Weights of a small audio captioner.
Training: muon at rate 0.004, 5000 steps.
Data: trained on synthesised sound scenes: up to three everyday sounds over a background, 26041 training examples, 24.6 epochs.
Rows from block 5 of the audio encoder of a small audio captioner, named by matrix and row number. Rows with one number within an expert belong to one neuron, the router's apart. Each number is 128 + 32 x the weight over its row's rms, rounded and kept within 0 to 255. All counts start at 0. Numbers have three digits each.
Before each expert's rows are labels from the 100 clips, of 14976, where the router gives the expert most weight on average: "responds to" is what is common among them; "loudest" is the band of the loudest frequency at the time of the peak. Only what is clearly more common there than usual is listed. The data: synthesised sound scenes: up to three everyday sounds over a background. In brackets: how many of the 100.
# router: slot weights (encoder.blocks.5.mlp.router.weight, 8x128, trained with AdamW), inputs 0-63
# up: expert up (encoder.blocks.5.mlp.up, 4x64x128), inputs 0-63
# down: expert down (encoder.blocks.5.mlp.down, 4x128x64, transposed), outputs 0-63

# expert 3
responds to: electric buzz (57); church bell (31)
loudest: 250 to 500 Hz (50)
router.6:129159165136027135156121158110107160085141092095142095111139114170130127147096091179094102145148084119118142139115103108138113089100125144069131125154145062091145144084131103126105119134144102
router.7:125184146095072166088110100100124133149068135159112101118094144129151094126185141109052121086154119148149140185146095098146069154094148182133131147102067058139153105123167121094130057132144189
up.30:171110110110136166151145138179123108215062135116102155110170113114145157130136114139149120122146150137153136192127138098089090078108122117096158114150165129166180153099187202095144167185140163
down.30:118199153108124080131131091097182179156168200141143086132125117144109172163138133156202037096148114126119110119178098166192125103111135111121115127166123118103096125129119123165074134150124135
up.31:153160091095138082152117137079144098170091125161133073095113092124115154120118087145118140102182128113192124154155159150136169072124130095114168159167131093126101105122173196138168123124124194
down.31:067178105133092185103117130177137095116158152133100139161144133138126097174137213120126111171028139135114136101117130158133143143103125148151105082110113143116133172081073112112080095102115086
up.32:196146110074123154137133134214096134152078141173099141107191136155134155104168169115067146119114088161133105132152140112147079100083156144150152098101171080139091105152167172098061138162114177
down.32:088173140202161086097112118086133115111189148080207137171112104139108106136111118129162117135132171099115138077101126171117155083158133099138094143102116161142151168102109109135163121129136113
up.33:089074179152095161096152161135117163075129091209149127100172089153159138107129112195157144160104126090126123178109095147068129063096137106199098149144189126135155121129141191103106109106081100
down.33:159138121081203101129094100055125156169099152087111138132114163133177122146113123101152118131146125150099190145149174124157089164177123153133177067128077117119113180185106121156106119145118172
up.34:132126100201190186090180106129150082142096117145118082179143089132118156122144140118151073160119109149068106084123217121156145102079127164057134105072095104066124129133053140131143107139122102
down.34:167153147062151060199126126132117146081148156073159159113114134139121108114101126149121112136118145068143182112095115101091092160142162065174053143133101131180131110118166144151079155160174083
up.35:117089162153132178084142106075113113113108139112143108169176091107123120138134144170166158169157093144139128166063095102197133082116142100107150125134120098131111086097163116071150114177127109
down.35:187153081138126131130140175167110169153145098155124154126055139097118144062129083092156144082094157090106115067121120129075170136134134091163112121121108193160097132141113147131132156087144150
up.36:148174147085106108177134170148159147101113148143117140207124181113061144109119085103143120150133139181172127092122074116150143097146131136142123184112096150150104131113173195081113200112122158
down.36:086098104183145129100138066112175108165086088131153096055175145082124147110115109085127154116077115157088148130143080129116121185119098085166098097127148113083124150132073052115077105122142129
up.37:148109109084102069132106198129081099155113071119115151198146188137159104110155139148110113143132114150127125147147139134087137152085182178091133146120115125184111093148155127087133127128119190
down.37:075152110143151137127189126056170125112154136122203106120103076094078129054077139178138110173127163117101179065132138105196134100152111117139137100117142136127168142173153076098168155115117118
up.38:108212093095185112111120192122172144112110140140204117095079150095073166061132079105076159164101077129150106129146137117133146146167048098078107154167124170147065124088130089138138154161140113
down.38:149055106139121127133099102115137094151107138143064121150149089161200123200137186094196123146134159131121099070122134142135131106109181147141153132059171164108104124153074162135137101099188134
up.39:095083152151098153130109140156124102131120095142136126069186158164174191224112127129135120107089110114151137193131103123036100202107140131077086107078220156093099105154107095145155144158130148
down.39:088151073086182166135192123089145154130142157126103200169068112095124118100142102076141119155123119130092118083097126166201149113157068124136165110152089110178153110113155165083125125062171085
up.40:153074165150161122177087148100149056154075189132191124165055126191100119135131108156128090105087151156134127129144145112074117103092065149081162159105141075115148090114114189136165159135114147
down.40:066150117156091159114138095114160170076145149150117169128175083127112094037125113085127163131170112137158143111100110135187150124152198129151086093132090165114113117138183094120125110124179054
up.41:087179135198138088110100100071141141124168148108118074163102115128170171135137137157160106152151134142099068135151146172197154110080072185051099089100079181123109140093151087113191123076126139
down.41:109081111053120157111112090168149128091129103112084119137141155161080106090151111069153169088099079128153176136121153116073189172156156092126161118153158092174150126182114165143084112181111077
up.42:152183138111117131144170126118142124142121205166168131177056124112101117156151093138159111130072196114171091164142197096138144153139137085166119054159192110137125158126110112134070098155114081
down.42:111110109130110137075057145139138117131091088147044110144192117123126107168130178101137119127165107097101100139143111164149119138125209164080119136102088114103151111128147159117138124133164229
up.43:086150144114093090106115140137130168052151147104189117142144095115105095127146090128104154128105142138099192122085135147101126098138105107126155129115135091131128164215144169179124126139142079
down.43:143083114132181174110162180100141085115135143149110162109108148108148187081138132101164115114139153145105145122129113114195084123126183159125101176083175168107126097098111148092092083178110138
up.44:119147115115116076072102163106106142158141138187152072136162149179133126123135196168164191116104152120182107087114071162197114131085105153157154105074050078138147137155101132127128134125075150
down.44:191100169097140145152154110142130139091120106062155174121128134113165170145112102117142115136133124117070167136151177126051151139143138044128120125152207142084160109133180156128152111096129123
up.45:118131118132098148095132145123166095183112134112095076095107138125166170161153205122135086163166147101128164144134115122127089056091102133108146120148158119107133159167167138151144108168093044
down.45:118183150150160057145096124106176129184105152163193123104126092098159112130148138094128146083102159116135055109133125142106167118129138166130152144120101119141158115096062142123180101101118054
up.46:146202169127085236097151129136163101124095084145121148112169090148100143103141072126079140098108129101097135151134076070110105064117129106200120088144158131101141145110197146152113139079157169
down.46:104105137102183112105094137111129143134154182128141138113136108098163090131150141154141104188155125136109122112108151118153149172140094189108116156049146159122110134141076053112187110158136065
up.47:145148133086126183159159126143135147147069105081157177116168067118156170086127106109149142119057163179136127181137154162094124109121039094086089099154127091186107155147078094124124109150111072
down.47:093136078141148013103139086146113108131186111141134071091131188098115169133119146173147123162132100080137100040134128126158150166105189103181125149104169145168113103136135164114091122061154204
up.48:136104113086120130133136107097141140107063136138137140162098127175135137145152090152090126118166176182125150122102130082173136087124172139124139185131107063152082121128112119190148169107111097
down.48:136100143168139167130145069138148099177129113101145169091136137138121092145098124101175135143130149068096128139149133153145108160109113120130151048124088199051118147143093123099129167151169160
up.49:124142158129089101137145169160151126079158121131170067126175167138145134163127144159102183127099120159162081157115135156106128114175149150128108134110165134115131166120142111144120111162130160
down.49:093133123133173114080177106130198167084098135126130073146137105191139183117103097100189099128151143072116100109164119139146114219095060141078152108145121183147167129118079138091114143200124116
up.50:170119118152104107142114123139098097132139101127123159121094179171169194161119132165109122105119133159107164148098127124139110102067114186093197121117031138137185069094135147169120098118108101
down.50:100151125112128109128109147104165123161129205104145111116131094109168089138145133158171159135135106096149162060141175104070178120193171128197153097106218180121121153132107107171126092122134104
up.51:111148074163132092147156140170102073160178113095089116177189146157132181208076129131076080089124094135120064094141101137169127115159125161140181113137119158110096101178112140055130101138133176
down.51:137090192115110173139129093083187149124058125152181119110067141125100093100161090119134145151137118181110172108155142159106103154094123138072105128180144098148138144069157084180138139071110102
up.52:138158187139103155118129177102162078144162107132147118137133098147115128121102119180120105110119114124087115159121134116121139127153088104128139146136058140123103184167146127064102133146105117
down.52:126077073140123099109122105141128159099108093120175169089090108087151152102175125098158172155142130094150162141155108100141144117163172111154069138085180102070169032053117105130135098119169142
up.53:135153109124096199093103162183138169163133154089136084154186129168119133124112089176165037116070110082123107125130139144120142136116120145107143114133125110128076129131086075176145115126116152
down.53:133097183122174076115129142058111162118135113168148099138105107081124131150119082105160194149162178154102171118123099151127115110157123062153072125099133143111187135106143163094061141130126106
up.54:124154139150129093095135148123144133157172085108077093222121179152113140076112130103160141069173129141129088136155153095127103102160161074163101136070045155116156113110115100133161171127152093
down.54:089076161127155118142100108166102141146123132116152160088087154079154126097088084133087126135104133121110122102127103124119204165127087146128099121168173098105125075143186170096108107145139143
up.55:175147145114171116115130205129124163148097204156125160104120094119110153086150147059116129072127106115123098135162137137160115154160121134121134137078089182123079146095058133127104116115176143
down.55:108116130123124111140117092095121069162155037138077115161156155146199123107105098167155127168117120098114144118111106106105211097128121127104123131122145090152215144111183078128142108064094178
up.56:088135135126066160141104058089124127122167111142141153125122093131085130140145179143172164106155132131179169153099105140140149185066141089171159092116169110146170132097152184132150081127131122
down.56:153147114129202147110141147175142085098122162144091168114159139135164077201146118139069123130101081114098151140166144145113132084182101141101098170145062115097133112195111149145129177139129154
up.57:102138147130159119107133128137149138059161083068178123086127129181103158131117059107195187133157148139138140144119102128076120165193131127121149136134110130178040119085129104138164162102085169
down.57:129130089133099108107083094145089126179068182114107109134128179090183151135145200144101082140092143059134179183112160138178084125129143124099138167107170118132163131182090139166113163152118108
up.58:096136106115136091135133118084085121169146115092100131097116176134118128108160148175157165108118132147141150098075162099185163163174096203102146072162095138104084203064142164137165122155082097
down.58:178139136116153180135147118155114158124101104104183161143151102155099163123099156113136048144119164146079122164212113179119116104104089147101056137106169097166177119157127056174133104124093145
up.59:142112148145055134172134126108136131134157123112109142131120091098092160086115101098105041127080162178123210164124085101094114098144158157156121147177143139169104108139131189117151169149119109
down.59:111169121123193124110177128149158150178099135135169093131154105162109118179147138168115148146131104051096100134125114144166108145094154124072102127114099133067106194148126074106160124114181162
up.60:124122114132137090169147163127174173145093155157151125118026123130145120126109115140069145167094137071156143121125093137191126082133141102148155153112137066144139057139140125158128167092121195
down.60:142145152145137132106088083131116136156150079116095129178164166113154173108116131088162103123178093147091137150121154130088130170109115145123124162140094194122143161154084131112137093163131020

# expert 0
responds to: creak (51); engine (38); snoring (37); first sound: creak (27)
loudest: 1000 to 2000 Hz (45)
router.0:128085180113115155150146155178133095064136128160079163117156068156097135135158139131073170149146084166096170141116156110174118133186134100090132135137113078129122114087154097138125141189121088
router.1:148081175125107140141112170150098123064155128120107153129182067164105164162158152135090161134118099173075139130059106133155084160145119117110121172120102111161099103105160084162108181128142114
up.30:106108113185140190111138117109114126098140097101188160121179093096163070148096139086140132145100101126135148157098091140201099157160103129137161134179071121140082149090102098132154114111120092
down.30:118181133116128117136119123102125075201080109213125144150122202166163157155141111157090152134092149116111153125139122159117145095078169118139099114111159121078125074192181134146077093101148077
up.31:157139100161175228115162122081093130113140129092086147146151162189200042170078193132127116164066115077122140067105153117162138095100131136076074134122122152138132171130151161130142171118122125
down.31:180120116106105168116163109131137162223175148127120195143090152074109100096114128086194119138136165145108089099140154109136138148122089097148133103109100153115107086087089128155145132159157124
up.32:102157102117114084138142190154095113133118182137109121178114187125159112088147131102138125116091087138123073138176139150077082163128043108131133144087086145120073125148126111098193151143099211
down.32:141100125180176104099153108091152136115104080154230100073098128174094130136116123167132123127177135120170170196142130139162104114115200085056088121144147124131167098132151100155141114113093105
up.33:111117117083186145162147104121117108118161133120171058134116115074104105134111123112147092085168104105142086084123103168164182165133138166105185161138096068147162110083147168125123148104210076
down.33:124110131105132152069142092152155123178138119140166195098146154153142097146172108131094164160081097115163150182185143139134124128103112118137078153140110119109172163149078138107122079122119168
up.34:041126106091085180120091125136147074167093119120117107093110171163134121241132101132128137133135081094146144107137099106113147131121155121148155085102149114133118105163149153074130170193169178
down.34:128103154175166060124196123158160194063106125106104118117173151106113167097152126108120129114169215175099165097126116178185131100119110101123114150095095130139114088091096154135123108117098044
up.35:116106119133093155200080087162177087181144122138128142154140110129114120162149159127166203100041098117129134153175066093098140128092108142125139066143182123132068140146151128118134110115080115
down.35:122158104129125151088139134130071159111138127143116096064102143144106131132158072142102101154162125135136122090118173172141118164174158085112125178161087115140204175120174166107136124128169158
up.36:122127159184160051069140161157119153104138153093134136085134104132176165090080079190100109090075171149131125122086091102178127099130143125139135166102034146137104118203114167151139105126142121
down.36:147127103064109194145150097153193147152124104082109102161164106116131068142117186092112121162133064153096136143181168133102116158155131120127128131119169155140048124120120117060110151160166071
up.37:101071177134141166124133189185138128049164167115083098161122090141133214105157149093126142079100117156095137154054133110099152140128095105163093193150117151133114156120117074167144167145127150
down.37:155192132107132118142147079156176122140085145122164178128106182085128058140086127158131136158128075118100083121196168136118079099099121118120170065143168107079155140117174152090143105114075184
up.38:135166113106146139198157099188123170141118146117153114168088117089189192122195165132041116164132128112080118078057153149087095135140099138177180100125130088127115126156146179141114134122064101
down.38:176089180146130185123104104117105186126118114164066104117175175151079106069167175069153154159148184103144153144126125121166059117082128173141138167104116160172157127122104131148184142086114144
up.39:094142157110085095130143141122189183140144125142127123176095158173087095124099143101134065131079093109126109143098086096138169147169150093123132172132144066130130187088111150117090078143102135
down.39:133089079137122121097128106107145136180056077154139104120109149116122100102119153127172168131146164125125114140145116148093143157090102131169189065112171167092145147161143137063183137127118105
up.40:107157144130111087173186102135183142134135120089132141103098051107103123103154153129157166112192153120168126119146118129152125093176156139076110162133110140148145110116098110106173129172158091
down.40:126132155153117120152112141122118033161102105146113120122100149213158121079113107148157148127080138139099141119085118123110138176186110105156163078155160135140142154139127108116114130113143189
up.41:109101110114133208142134179145124126116111128167128154120103109077104122058182162068143149127097135169156135166079196109136132156125085100184118143179097128163101152147093096113069147163131101
down.41:104123097101132118106142118102079137127225119163094135143155112121130122181080142147138138183104099067155110134146078151174176130119120137110103121109130152099121124100180132112148119076145167
up.42:077088062087150114190171135119108129193082140106142137155094130132134102157149139149104162117154037118114105140184149126132086128119140124137095178217124132133073157115153088108152129065113112
down.42:135165136180079150137133081161104119072145083168142098099120081141149144141134116071128142161080154158082138066097129150118180156109154124128134177074095135145072125090189131133128107133104192
up.43:134071079158153165130140176080096104164107163139153120150088076121135138110160124128157111099140105129154080122137189116124173118121071174100126187115163078137120083152061145142140228157141124
down.43:110176092090139105151160169162117137098134107144145115061141155162162121132167099132092091168176153086132189100150116120113145129156213117126182104146093147150130110125117152173147122058161068
up.44:128220128179147106139145170102158106145128169122150102120088055156119115133169159111100115128204186068145065159119111118116094084140174113032142130109145080135186088164129140093123159148175133
down.44:105134083204127129096117141144132133110071067100153132155160132122144139133090153191141131145112127167160163166124097150122106085023124143198129151144088189084155106167125102125159141128124129
up.45:147131165176148116079190103133165182040119154061118160133097137167125156157158122126098159141170153072158100132143068096144120146089184122167157198134099127096174138157174097173168092133156074
down.45:156115074116164108168142147180111122132145133129203132139100148154077103145092149150128111131076139124141098117159138129161150105123099082090096148125203131116076120130084139118115127113106208
up.46:193126067119120124121128107159163117159212148141109149128129148110083044176154145137172150108159074149117181112106109107154131175121156123119153097146163098152135146076161149147140102139106105
down.46:084117132161121181070125193093106038146108150221135111118164105174103205107123076115081115127137121091148109091107153086135140154155062140130126170122074098138138068104113106164095115101135111
up.47:174168100111159138163130037130162120102143095089129097113124076125065077139084079175110114103125176115156156116163082122164117128108157153146170077135126138139144062097170140087136092171150104
down.47:123153150077123194045157120132149156108120128117201117109124158166149176129159200120129102094123139145137131086126143123164099104110079067143140215092082110117092155161099108146144107101114139
up.48:123168113211131114131141150176080099162133164120128090114109133127180131145164103069162203151058175122106177124108152149146133043137140150084160161106123120112155049152116117129154113141149163
down.48:127136141077130120116125114060124170148088061136111138114151120109097117123126133161103075152120084110148083104149099118085126146145117104132101096170115088148077161140074103123126165137117078
up.49:108079141162149101083125122182127094105188196181121144145122127162129062114086099107110183096101093105175144148153144080108137076155114146213131148157096135112107107118088180127144124086117165
down.49:127073131109178198141096147156106152077140138057170102107113102062104071107148076115082144131156138130137131100095200155163110197156148142149180090111138130138071132093093112128180137149106111
up.50:098073138215178160117120118153147137093191153097121126074095131104125122122082173159168150130172140137097189132067113102192108092124049132130110104100204111100106154176134137178148145096103125
down.50:195178127134102088126119170084098138142106102144057176123144119110112180119119098125124114104140117111109126118203138183073166077121136137130092155120109149128148125111118092109129115087145136
up.51:150104141164114122088130158145141147116113114112103089087126095174150124140130134170155117106118126123112075092166176127144157137153131091109129162141095085135152112094059113123120133066169171
down.51:120167104134130142191084061061109151146111146105143112116138124171115100129154087089105105147148080216168174095130135154163127123108139156157111158129112111143096135170139095103131175176053116
up.52:151096099116121183142137155078134129138189060123103088129167156142096125154115032062137144170127134096160166129138100135171144133174113182109143178120205118100009108139059137163131170142095098
down.52:114161153141113084115144089143106138193090224187170098139075105112114167106171175112151125126127175108117093135155151119148088121063184124134144168117110104150176123140157136136157155111167123
up.53:200114123156127158118141141099114149119151102190130137165127156102069120111116163122114120219160179132057115170121147096183094147135118110096115116093136137104163109163054097141196122087092107
down.53:104146141119082134132075152104101139165179155107147141114131089188170142162108064175145077109051115122181158109115069159082120140159154098141133119110144129074153148094156198087065120130182148
up.54:122172190123162099126139099113138171158133120186146121101095084091065108107142089144080111112106123098167049181162145092159152086089200088155102095127120079138156143135092152110137112142142085
down.54:130110061149155128156133086062184111204071115119185132146111146123138111175098111155155125112186111165137156082135096118161091067136191169103122119063088148110102120146175132134142180120129096
up.55:128109132099133118061133139141110108151167066116134124062182112094138108171095139131113132163154087050099116161149117107096137105172168141167146092134151129193124170130083131093068137122136124
down.55:120113097125125075201150117145110123106085147106148072066109117178123150162165106144130152082157128139127122100130150096175099085129129076105130172091140084115140048110152107174147118140143095
up.56:086137093106174127133109132075132108152128119130119119137084163160096048153121082110167153111079144189168127045121129148103130204098145098175121117105170142120101156142106137091083135137119137
down.56:143127154168100149097208145141103141098191139151172125112169113131104173134170182091127109159157170100128133165090101123174143085146121086130133150101077114130161114088129145167111120135141152
up.57:117145135118165083091142131044142131159163118189158117058086130169097110101078084127120143137123190121175136115171110093155168131111147118131141099129131105126148093094176153087153156158146136
down.57:134058120140092181099069176177144095104073086067137105151152139096144149171141158163181125149093148103097160169127110104154151111190154086153123146063115137118068120179097083140086119109150098
up.58:087149135095108103160160131186194148104118171135208151112159108219106150143098118142175113111124162110059095118103104091127103160162131118122092107125173133132087114139173053117125194154127183
down.58:204162149111100114119126081164156133172116105226101097123171129111142104131149133102063201089126054093126067142114094162117149052136136109140113164127178127123180144151130154114092133137105113
up.59:140131181064114166167152048098129103165139188127160134088084164120087111154137141061200092081079132160122121153167091087133104176128087107135163090085158108134073105135122134129071098180158115
down.59:086086060172144110071100183126102160119102103140074109169165118091118188153111117133150183180103153104137129110097132159151149101109163145135125207111111119133155168083130149155134100140151068
up.60:075170158174168159225118132160123137097128164135149129094132120106136112147122138126129140118036107098099119148115155087075171071178133169166126152131108154196111148054085153083129149116108132
down.60:189140114138130191069129123113164112074097158120110163102165143111112103131151110089148130084201096131131136092127108179185095103167130152113184049053173116132089131150103143149162169136067059

# expert 1
responds to: reverberation (78); text has "room" (78); text has "reverberant" (78); waves (28)
loudest: 2000 to 4000 Hz (78)
router.2:163137142165162068150139124176172102156142075108114095121157112136128145120120129119165135116096098106141114107113169140167135122199180134140113116146139093117073112180076136110119121094169075
router.3:170074139174158073124159110157142109144158094102166103132161110121104137136098138145180142164120117102120146105118176115157147119183160123126103123170146104126074118194089125125121182098130067
up.30:125057138117104130119154144143163063077168100156108135124105109122023151126133127099168143092199188117175100142094135128158159113173145114178143096169140126092103105174122200119130193154114118
down.30:146172095107123134136108107076114153169092086112134076118102141044134060120147136099073119172084122197100161142150104094154115147116154174118152106165123133165130178076147094122171099098190106
up.31:033188140120144159160152139146134119127132090150143151098147050129136111096141165144123173139077094154099166113127169135126136189186128114165119041126121108115105128130042060123114137115115097
down.31:158095080219170112172063120102083116163166193104141133137130199140161140124134057176131096175098166146128117126158113089117144093067110130142104165130099160153116117119213149135130058151139184
up.32:110123112122114098223172142041105160125113073068169154148075157193144175161147122114120193103181146105100119170095084167102123118147152141130128176136132117132147115154112201159113142141073169
down.32:128127126171086180074090112154128184106115120135105102120159109080106133146167140084164129076127117165097169116098156108166128156155121138119136153106184143081083104079111088106145124138130090
up.33:093109141113118147139087101140158107132059199152120116108120093131130178130119089118130145078151133138104108186090082087105142077069131175197151128117171129150141121182161080136103106086171135
down.33:168147127126120088142106093107113080046090086089143163128168150113190074116120139124175107144167130131176143060167174140150131108129115076125189150155093104106100106065105110123085087163113137
up.34:133121197126099150165124166136066148132158141102068122119169072139130160114146080083141127119184120092114099123148110060173101069125150115151139110099127171125094140160152127137149108173197138
down.34:102093151150205134092136136108145094146112128161179127111121129138122106115151134164105164088087108201132090135086095145153135160136090161103162173126072135139150117103123135180116182060150095
up.35:112145123142152151086185078135104204129078132149160110071118108080076092141188082115129104177117088067111152097109152170131140059127154138179076109140113091102167113116168118123129110081141114
down.35:110096082164125147167106135170122037071115138169140157183189148084157188068082148134170111114148141102134103141167120100114145157089161083172104081155133145119137138052076138133133113145099150
up.36:133117131150108155160181089096152150092074149135135152101144132069164175114192183129171135132160111088140099152125141124121109079143143121131089110181128176087145117157185118083128150105178172
down.36:098120180102151083142135093125116111121199123184119185090114119186127144099079138120079170146158112156118148141088088129093138125106111094138152148144149155124082139064114070094157145145121074
up.37:170151164153168103083105155119099074188161096104114106153124166121166102139143120112124135164132139102125143164117166090135098024128144175110143111155161152168222101063142113139117107147094111
down.37:139081069135104135112155127115098166084157111086136136081166122082143108143132097171140171111095123125112088097093121121105111190101040108111118102162135181110131162142111143125102159060153165
up.38:150121129071097071162177155115101090150105043106174130114112200144139159187080162152095144117130102130141095170109096119144115127140147159120135084132188140144125137119110055134100121172125164
down.38:135130139162080113115147164092149166126173148145050128119145021115112179109159091174110107174156152092112125094125124166147178155152133080088087110076156102098130094131142137133114129192153143
up.39:148065083138109142171130101160105088140116166136051100123133159124156133164118184086092091134124098145120121166132104156161111096087147157093108099121137153123103078170082193091122067130080123
down.39:129238207163122140104126172077150126116120075144119157142132177198058149117152171102101138140205120107150123091133139137117128119130115088142144099108147143090133115085146081173159160149122101
up.40:145143126110158141132124138144098174149143122104086118064103118067142059083158161076119090129112066097142123089201134136102116048106118126161163217121085110112169079088153107167165157069133145
down.40:096129098132114157146138161150107108060107157183170178178175171145172130125156097100079133094105153204162187177097103153084133137102119195128119100135133162157084135157157133072172077163105188
up.41:113104136151134139128146120108103121126139089079199129107164132163121090145107070111147154153141146155119149141188125183045117158170130139148088075127180079123128117194076143113101120153099077
down.41:129070150095043140134123189133105118146146168226142148145125135104097089155100141178103111110162154110112087103115143132167117096104127123100118134127048122118115111112122106171144173154139138
up.42:106109120089092135181081111173114136130093122164149185128082099171123137126162170226118152098131096107130118032178150140154195187115109141141112190095129087142139108169135091144104121137173153
down.42:141087132137152097085142099071104137134138153139108118139130167112102110060066076062132125113132149165077102190072138150144146102117117151134131048132112114180132123040129135053127133169102091
up.43:122143148107096137166144165121140145103128120155108155078124044077082085179157135156110135118152138174116140150054175100141104138066149112085143192162138131157103062115142147122176163132142102
down.43:102075102098138059128174100173137146091101078092180060149139134176123167149163129133113146171151160193063119139174142132114104149149175121108157148110082118181088157062121120070151115152131139
up.44:144193121108142086180138182127152134144140122119136131121077140126100111066149143151082066104181127133138073138084155106119153163208122120094146193137090145104160133111147187133162140112141141
down.44:114123122121117044110170085164138134192097199182102137129110158109130151102153134111122135125061162130113148176139129097092104155095173126146134173120169114113166116066128156112146140140152139
up.45:130114101172163206139108133084154104154105142149118100186092142135143098124214129069142163162166109127122117132121159158114149097156133119080160100169105146113183132126096172144124152124104080
down.45:138139137130081099155158121180131159130124169062093154092141098077126107129115145154131123148106158122086152137175135115166103125129117157181066166119116144179127174114152083134157114092142167
up.46:130160140124132109119119123148134166146117140172191122135119144119136090084083109078126054121098105175104122144077155158077096073104066147151089133163049138131127115101165144102106178206075179
down.46:091128120122141114172079137136068105103115096165137130143149181117111071190143127159129193170130115153149189097215155118161149193042119144154115093134167082128141152126135172158104089071143121
up.47:162142113182152170143107139160161107123156123156147107158109101084121090074115126095120106131121142177146103119093121134143135156118110093095132101117100114118079122175005110180087099167124112
down.47:109139104153100183142079166115131115187102154110105111143181176172114096116173104147109129078132127084124186167119129118096146065124153165150112126129115133176158131118175157103159114099102147
up.48:073191160159160083114121183173152178140101128140186104144133111122127143144139161136130104110079177161174042047134167177152086140074151113119145107106135104141154103126114152201094102104192135
down.48:133093121146142071233110104144063079148126130142084147151092159095135129085141078132109146198141158059134128167141083106102182065187143099114131106106126143096075110127146103097168105167087145
up.49:133127127100149129156174093061115099095167083137159149113123146143096124103144130109139182108141149129065138108135057129145128195081145098057137159065065128165088122154104123150160178101161152
down.49:113164109132137102149103119213163172171133170127161127128150139115120182139162120099149142083125069156175150174095117126152138156136143117144061118142121078102118145086150148104135123158080049
up.50:173108126160117091113144142098091115170120089068093087116156087066217142168145103160120156177121162109108123127117140142114121114129136126175114193144078117129154096124088200140127158108123123
down.50:156124125150197155163093085151050165138125165189099184129123142154047117148113170141140127131097128069127093118146089065143166167148123115156117139141097144077154159134124105153124173124111064
up.51:135123131177101118174163153128186138132089026133147128119131108093130128169117120092150108101126122156128175113101143149134132163126126089111134091130123096101071128121042106156120152115107093
down.51:088152095101098126104122108113076093067091155151099158139144141143124142130151163153099157156149129082126099095132168155127184171141116167171085130131151139165159167121145155098126103127131194
up.52:110167121114181125117108111112145108160121143095138139110136133145163093186132171106139097107201134077122131132139106155115116101135170149103090092074191174102087108097082186119199134094113083
down.52:121106137137101147174127100086119118079111134110117117158117129091122162095178090134148171179148134149128180176100163148102137157140084184200086081163118129148140137091215165113126177168106094
up.53:121169126161147188060151143120110162130137152119161087087137143102152101124186128127146152159148168156173173157164174120142130144157119124083149091146110169153105104060143098181146062163067114
down.53:127098121127107070158119162173091115098154078116107170097111106155139151152081126134120126081085143067094128082102077116053084165144162157188137175117132110067108084120169112057136180129129161
up.54:148145107109112156160121153127106124092140128091168132170082146098128115135087141104147070095166175128070112168078146130110130122151085153141092133227142155136134190138147176086113180116215170
down.54:095101191116197105119092074150181101138102148168033133151177141161134168096150133102144168091101129120115131144174091173099159148089145088112120116043098172170088152097105101177167095097109121
up.55:128112137185120079124167093131162091091077082113188151131125109110083104154156122147123165115105119168153097192126129137105109190068217143113114124160144068148086143124174114130189153185079110
down.55:139123099068086140132114104137112158155160084138144081122079128135154095186130150128072125149089147127107104090105125137147168089164126106134167121122075166110178124128069201129126134106165155
up.56:079199106076081167111113121120153152097142156124157086129084137099161151154068090128153139125112127095155040162106112170149107128119128205147137079118072168105135159162093142141137188113171094
down.56:147091115186132122152093121141124065116155070142095102100159140125152167114095105118118198192113103116076182126145098152189094104172114093107165202138146129186086092145165127127109144135116159
up.57:188136148141125146150110088143099158125087202205092140133076124118113106157160133113123173139102122174123167124094125107184135140111147162103218126110092164152158102165117148099150116138158107
down.57:116165164173145093130146116100123164118129120079141100182156105132087138154098106128093105120189176071142138166123133100094122083178111098097127155090073083103117110042146120179040128143103109
up.58:127116107150163166144103165109156133117069122148069120148187159154156201126100137117153143175159070160155102076134113137160148157156078120135077114114123176122079081063089099121141129087143121
down.58:112121135072140146144141073163069123156164116133137183110096079066094099158247091132134161114063155121154202166137130159096119137102181112117140099166104124158184103145240101146121112153128135
up.59:158089132170133154181169107121139135135157130148114096150047126089110128142147120095129102077148104155096190122085117072098110091104132114087146129160064098151188183091136158187111177141157088
down.59:112127108122126189040103139183167158137131098090094120114122135085112075080138167116153149148132139168163086182146139125158152115203109139135135146117173137074081121151125090087145059124143133
up.60:115128105120161143164138128088144136147109170180225107126088151141162109149200085104162167135129135097112160178118098182118108109154106146170096168135131132150101140135189193127122113110082136
down.60:176095133160061164097047108128106119069148129046125147139188168120171157118166165086078095139158096095083160154118113164163137134111159140094111147087109122126073108182112151132165142161065103